{
  "train_examples": 97500,
  "targets": ["trousers"],
  "activation": "relu",
  "widths": [128, 256, 512],
  "optimizer": "muon",
  "lr": 0.037,
  "nesterov": true,
  "adamw_lr_other_params": 0.00095,
  "steps": 4500
}
Rows from block 6 of a small image classifier, named by matrix and row number. Each number is 500 + 25 x the weight over its row's rms, rounded and kept within 0 to 999. All counts start at 0. Numbers have three digits each.
After each channel's rows are labels from the 100 images, of 14976, where the channel reaches its highest value: "top examples" is what is common among them. Only what is clearly more common there than usual is listed. The data: drawn human figures in many poses.
# c30: last pointwise conv (model.blocks.6.c3.0.weight, 256x256x1x1), inputs 86-171

c30.38:519502494511510489503501484509469524479508502519540516523504533480492495493521527482524460517443500492521503513474499488476501479522492493478501502499459465485447535486524492530546494527488496508483467501488512475565513471512480485478505532494504486465552455
top examples: yellow trousers; red top

c30.205:497514546528472513469517544484516534521532478501527471487469491483478515476484543527501515499486521521499503449525497517552511471538464514474518454465455491508467502483468496544542486489463486533483492460499487509526462469517511470526493490534544520488516517
top examples: lying; bowing; pink top

c30.142:513483500513509496542466477508471495480515538478479492517507495516507520487504523468498480486495523512482496524522485473506510522462495480524482497502498486499471475517480469487476488528529498504509514518532479521450520492494506491495496472539465522511498503
top examples: blue trousers; teal trousers; orange trousers

c30.26:490446509476487491451524467493505514544484528482490535482540497483507517527498445451488490504453493507491486541483485514564455494537478508536465488530513506460494469503485501513449515517519480480550522516492517513501514489488501519494516515512456533470466552
top examples: blue trousers; teal trousers

c30.210:502529542496549544475483542495517472498495483485517510499463506469517501495495509500478477518489514473487464522501521497562507494491476460481500550524504501532495506506573471506515472526480513496511519514477505526447446542519510521478455506493477496470535490
top examples: grey trousers; splits

c30.240:497507546543469495488483525516475526509522475493467463516513503483508490508476497508522506533480497467519514512488518525511513534516461493510498511482490517507471507472462481532494481476493526465503472480506515462529492494506483498460495492512530502476538477
top examples: red trousers; black trousers

c30.185:493486510478531472511475495497523490474551559481480507480490479454497530453570485495502497515449471510497519444491495491516469491438509531499513483492517476490491512479482459508508553503541485486491472504482503463493503496491453522510523487511506579498473475
top examples: bowing; lying

c30.243:469480497498500474495547530467488516464535521533518502473477451494476474495440487485484492516509511489506485491466506475456514498518516465500532505501540486483539473501485472421489480471519496486500500503477503518493505499505527491509489488452508503520531495
top examples: black trousers

c30.244:422470498490517521524512481519530489483490525476509504495467478505492481489516495525540490504472472494504512477472498533466454449480501489461500509486514477487489454493536474497461488501450490490458495537499493537485503482544541452477499511535478511483496502
top examples: yellow trousers

c30.28:522478506532500511493525514484469526505485480534491498497520494518453486540517483485488525492503523500491493503504460481515522507491490495460492502512534507453538503480450494458515533486499492518519491530515491485457555494554500500477532510475451486512526466
top examples: yellow trousers

c30.164:501518516535482529508504518479506518497435499469493497492545467509492515463525509537469483492495483535492485471500506504530506466450483505521515501501517509529527490466500470472535510488476474491495520488483442510491485518468516521478513519522504516496523475
top examples: black trousers

c30.53:501496439474487516537508513534505505514434498516432454534489530509493500511524449454521493556497522468490495466495487458501539518531484515504454522512477460514492460478521477562503500504509522518527502504529493494474471467475485537490534458468467530469514502
top examples: grey trousers; lying; handstand

c30.2:517524487489526500455476502458512490493490507504465465489464461540506475504513485482487523469510472475491476460493523506494501504523506448493477515499507510511523497487514512504497489447522515513481489467536495485516531512466515510520510530512468480452503480
top examples: orange top; lying; bowing

c30.196:526515469499527494489449467504507477462507512515523520494516502482515492525491503493525465492477494515484504456502507522473493475484472511501511502506475512529508508523511496507519477510490493490490487487496480499534503495529470504487475504518497496509510487
top examples: red trousers; squatting; sitting

c30.151:541533518506527459516494475440492483459490538467503477461507475513490482492459514522559524448497530526482508494462539471538496512501512506487487517510513515489491529461516489457519495531505514547495495520475490528492491474473535508508488500469460542507470469
top examples: green trousers; bowing

c30.147:500461460485475467507525513509532514517509523542518491479508504487459556517482495508510497519511484516457528479521463464510483490534523524510506463540479438451478507490536485440480459517478509514463486485515498510498496511478465503533487490506497446525506502
top examples: lying

c30.100:527510482465518543483498443552468510502455511512509501479481469520534535536469497449500513491498514505480477533519528519487522521561511535514488507518514491494541473472505490522486478482497505507515517526496523475477503495488501500497510491475536510538468502
top examples: green trousers

c30.83:506485508513515524513489490495474498489495485511516484460503536530486480515483474488475499518474471498470487493489471481487493464485498480544520475511484517482490530508492486442489490524498534489515512518465489464506479518521511460509528483526499548476488497
top examples: red trousers

c30.157:522527517479503503526528514492482483556508482473480502486447471508464475486468498461475525506491518463497513508484495482492541478503478500475516472511530520559488497471497503518511499529495494479491472509497469461516480480546492489529485534527527587496487494
top examples: handstand

c30.201:505492516493485510515494506486520477533450494473482480473499500500517496505502533485525480475484530531480484503520513489490520483493497489478525526486514492521519480538432526504510466505489481531487519445532538454493492500539464482548503498471572506468534504
top examples: red trousers; handstand; squatting

c30.60:527471451524510490509521529557493478534474478545485504488462531532514519520508507476504491453509485514458475469478495475505523479502512582488463523503494499501483503506462439516525523530468471487506473503511501497528498506494538449517493505536489493476502500
top examples: handstand

c30.25:511485509470501499554485472465504500517502504510457522553528489537498545509481498474467469536477495465504527494464490528501503495511499532505508478491476457514489468529470545496488488500459488540480528486493507463516505519525472470479510486475500517491490510
top examples: grey top; handstand

c30.64:489516501535494539490482524515496523507504489559499483509505532518503508486510512523507452523472476502501483509523536446513504506490520491498497494476496491488508492500508514470472537524489488520497510485521556485510448510551499505484553485508503529508510448
top examples: black trousers; handstand

c30.139:472523512475499473529505542463455477521499520546539521512539553546496460462532528494475527542539519511487494523485522510507496497481512556510518532486506503530502532516511494477529494481487467476502491487499484503531507495464493505525531549533496499525505482
top examples: bowing; grey trousers; pink trousers

c30.94:543490507528521504530513499492480466468507513509527498513490529488496466494494490465521498541473535478517466498511486479516494478541464531487475529477474486507492525503504453514542496486482519482484527482487503463489505502530469506527516487473501458507483467
top examples: grey trousers; handstand

c30.104:552530470497528495480530496465509472487513571477476488483502520516503486497554514498553555558501511522451476479509539500520522494477511478494463507468503468503513463512486489506494501533513469457495494465543508486503496474522476477494506478489469468541501512
top examples: handstand; lying

c30.41:497522519487499544479487515522495496482517484474540514500505513480517509517530522512525504521504528491481484481463487506508492519529545513492501530522494514471474488463506507496521470498490492481502534490491502536462477527473532481532505479497504485541488499
top examples: orange top

c30.10:495530495481492496492494457498488518482452515524487485510485510542504528530475469494479532485505530459519530500515464486508518462498446501465494541502499500492515495500493500466514477512544506511482493515521486512509496513495539469457503483477523473502510491
top examples: lying; orange top; red trousers

c30.21:513494484469483505503492473480462512452509473536505502531498497518506486509519505522528517519522517484499515541503498526535497503522470499536524486498504500491496567493507471464476474509476514515495471516510432489555492493513505472513485535538459496478500511
top examples: bowing; red trousers

c30.239:488508475461493502489510459512517493491452488537516486471510519510470523488553505468479489495500505519479483542502468498530501505561502492495488483450486528535545526484504503511530455472527519505482478500522489493485536468476512494550557462519519488490525489
top examples: yellow trousers; hands on hips

c30.8:510485527458532486462492534498528507495463490485519488486510503535525519495481499491525461483510474476553499520542504515478479482544490471517503497482506488512493492482462475517468528474496491470484490509526485521504506492522463497498515561497511524480479508
top examples: bowing; blue trousers

c30.24:504481520543534494477506474506471485518468484510479480490458484459482486481470498474467535523522497504520479466491513492519454523508482520501508484520498538483494515453521546510504493455509540530491541516474517478516461468510521487512446470528523496459480557
top examples: green trousers

c30.148:504498471458511514496473467479506443441494484548485505521478541529545505528509502525472458510458530505519561485492503525511493490504481470509496514530482486516487567462512455517512518446499472513509484472467459494554550460510487472503475483526471458498492510
top examples: lying; bowing

c30.47:489469522479492501470508521501488502494471495490513461535498473473521513494523511523480466469496462496535518484521473444502540513487467524491466512481477522516556463547500479469457500476508513497481496525457493462486475467506487471489529511464484495481524529
top examples: black trousers; blue trousers

c30.179:522504503460533523509509492479474528454551520513463457539498503544530545481504489476459478473478493541501511471459520516529480475494473519493507497506476478473473477493523500505523519453528522490556528515484489477528524491494459500517523497455479502502504526
top examples: bowing; lying

c30.130:542542511488521505500513483451512510478490503482485489547526461517491487495494538587468482476487510464556522493514510511500501498504502502528489486463474513476494514503558482497475487516505529539482472489512484485483478506482488503511501518453507525445514513
top examples: black trousers

c30.250:525548479522523497467531559539491515517499520515487509525523471446473494521539478483545492502536482510497527538499513528459533502489523505535491500592462524474506464478546512476533482484492458544501463502525483502525472533486482461475490497470512489491509523
top examples: lying

c30.233:463492492489492523480427471534511460498506495493502535497507504505523535463500470518481490471504509449494526488501488533488516517523472490484556461473485522498488518464488532493508467527495492535510490495497489500476524491498519519486487512463494474578455474
top examples: handstand

c30.11:501507526480544500450559524442516512497510507531510477520521470496483520502493560476509494507502545521494473519492520506498476497510491511514533524492501480463494490467542507466523485511499528508555481481513482460508515544503445501548459493495486517499508472
top examples: black trousers

c30.61:480478561501494515542526545470468486482467476451509456489483453518514484461449491536485514466509501493459479453495490484427487519506503478520532514514533529517513549505494513447475543497491481488503507478483519456560457534527486515484502521511474519481481541
top examples: black trousers

c30.67:472523523480444489500487483489532510471506489507514542536508509522453542471548522513518518511537545516532444540486480495468475531488505486480476487482488454524519514578495479489516481473481463463488504476508474491514509554534493504501532491492532472481520497
top examples: bowing; purple top

c30.112:522410470498478515456481457539493493528536514455486555533488512509520503534520483497529454504508504463514481530457489475449479490516490526535507488542486530470546524515516468463462498536480483467487504451546496478463512499490527512533516491477513509494538486
top examples: lying

c30.55:479511474497493515516512490447497486518499532495501542468490463484490500481443517509554521464536513523521530520514519479504499448519510531487463508506490555481546530474473497487513493525501496518536481485500487471499477541504487522522497527486520516499481479
top examples: blue trousers; handstand; teal trousers

c30.134:493490489493487493497508512547479510533462481476485525519461490499517513513523473515491520522493488485534517513486507479467507488511477443510500499534544512539502508538507486475466502490535486489491465518529484472544469560476494490510468469471479481515494512
top examples: handstand

c30.17:550517486545511513527511507503461489534508470515472479478488505489474474503502440459514430530490498521470527483486517529538495476509503504492475475493523491499514445463496484511489510514466478497497490492484456452547472514527519504509489488523496492473476498
top examples: handstand; purple trousers

c30.18:470476535478491466519499488536487474469536473470469494518502491468473498494467533523477464503475491454537446511527546517500502516484468499441512488532508513508515508500471502515503473514441527496518447525509484488444514456489476454490514545500493501476495483
top examples: red trousers; yellow trousers

c30.34:500511497496545482494502491524465480492478513512502467490465496512494458483488504529449545504501478521501507506498475472509498543490470544493463493513540518470542539506511467480519491504531515505462497479493511496488505570474472510499475457483493493467513522
top examples: red trousers

c30.183:476491472497509491468472463525483463525516523476489510510522492499524537512470460482483489493471517468526499511490467501501485457496492489549497477516469537494526438511480489440476492500529482487493494523509521477469476492487519535491505463506515525517457487
top examples: handstand; red trousers

c30.40:486528508494479501518500516506475466502519485478475445531474468522488525487501459517508496506477484452500505503513486529555520494533470505526511515473521484495478500484528460498512448497465489485520489483495493481484506496510455488492560481544473528487502515
top examples: orange top

c30.149:486474530500471470489523510473530518515497520508466466523478491486549521532471512445537478502504513495555482498521511505513503513514456521489490480473538514538520525535498480525504505495495458483527463478482483478534463493537482537521472531495507465485508476
top examples: lying; handstand

c30.43:464449502486488467498474529456474484521520497506483512482512501516505518507505522480500506501477531491514495486557523465499482527544473529492546477473472503510493541488504504479571499481513520531534458509503506493494514514494504532532528477549491476481514503
top examples: grey top; green top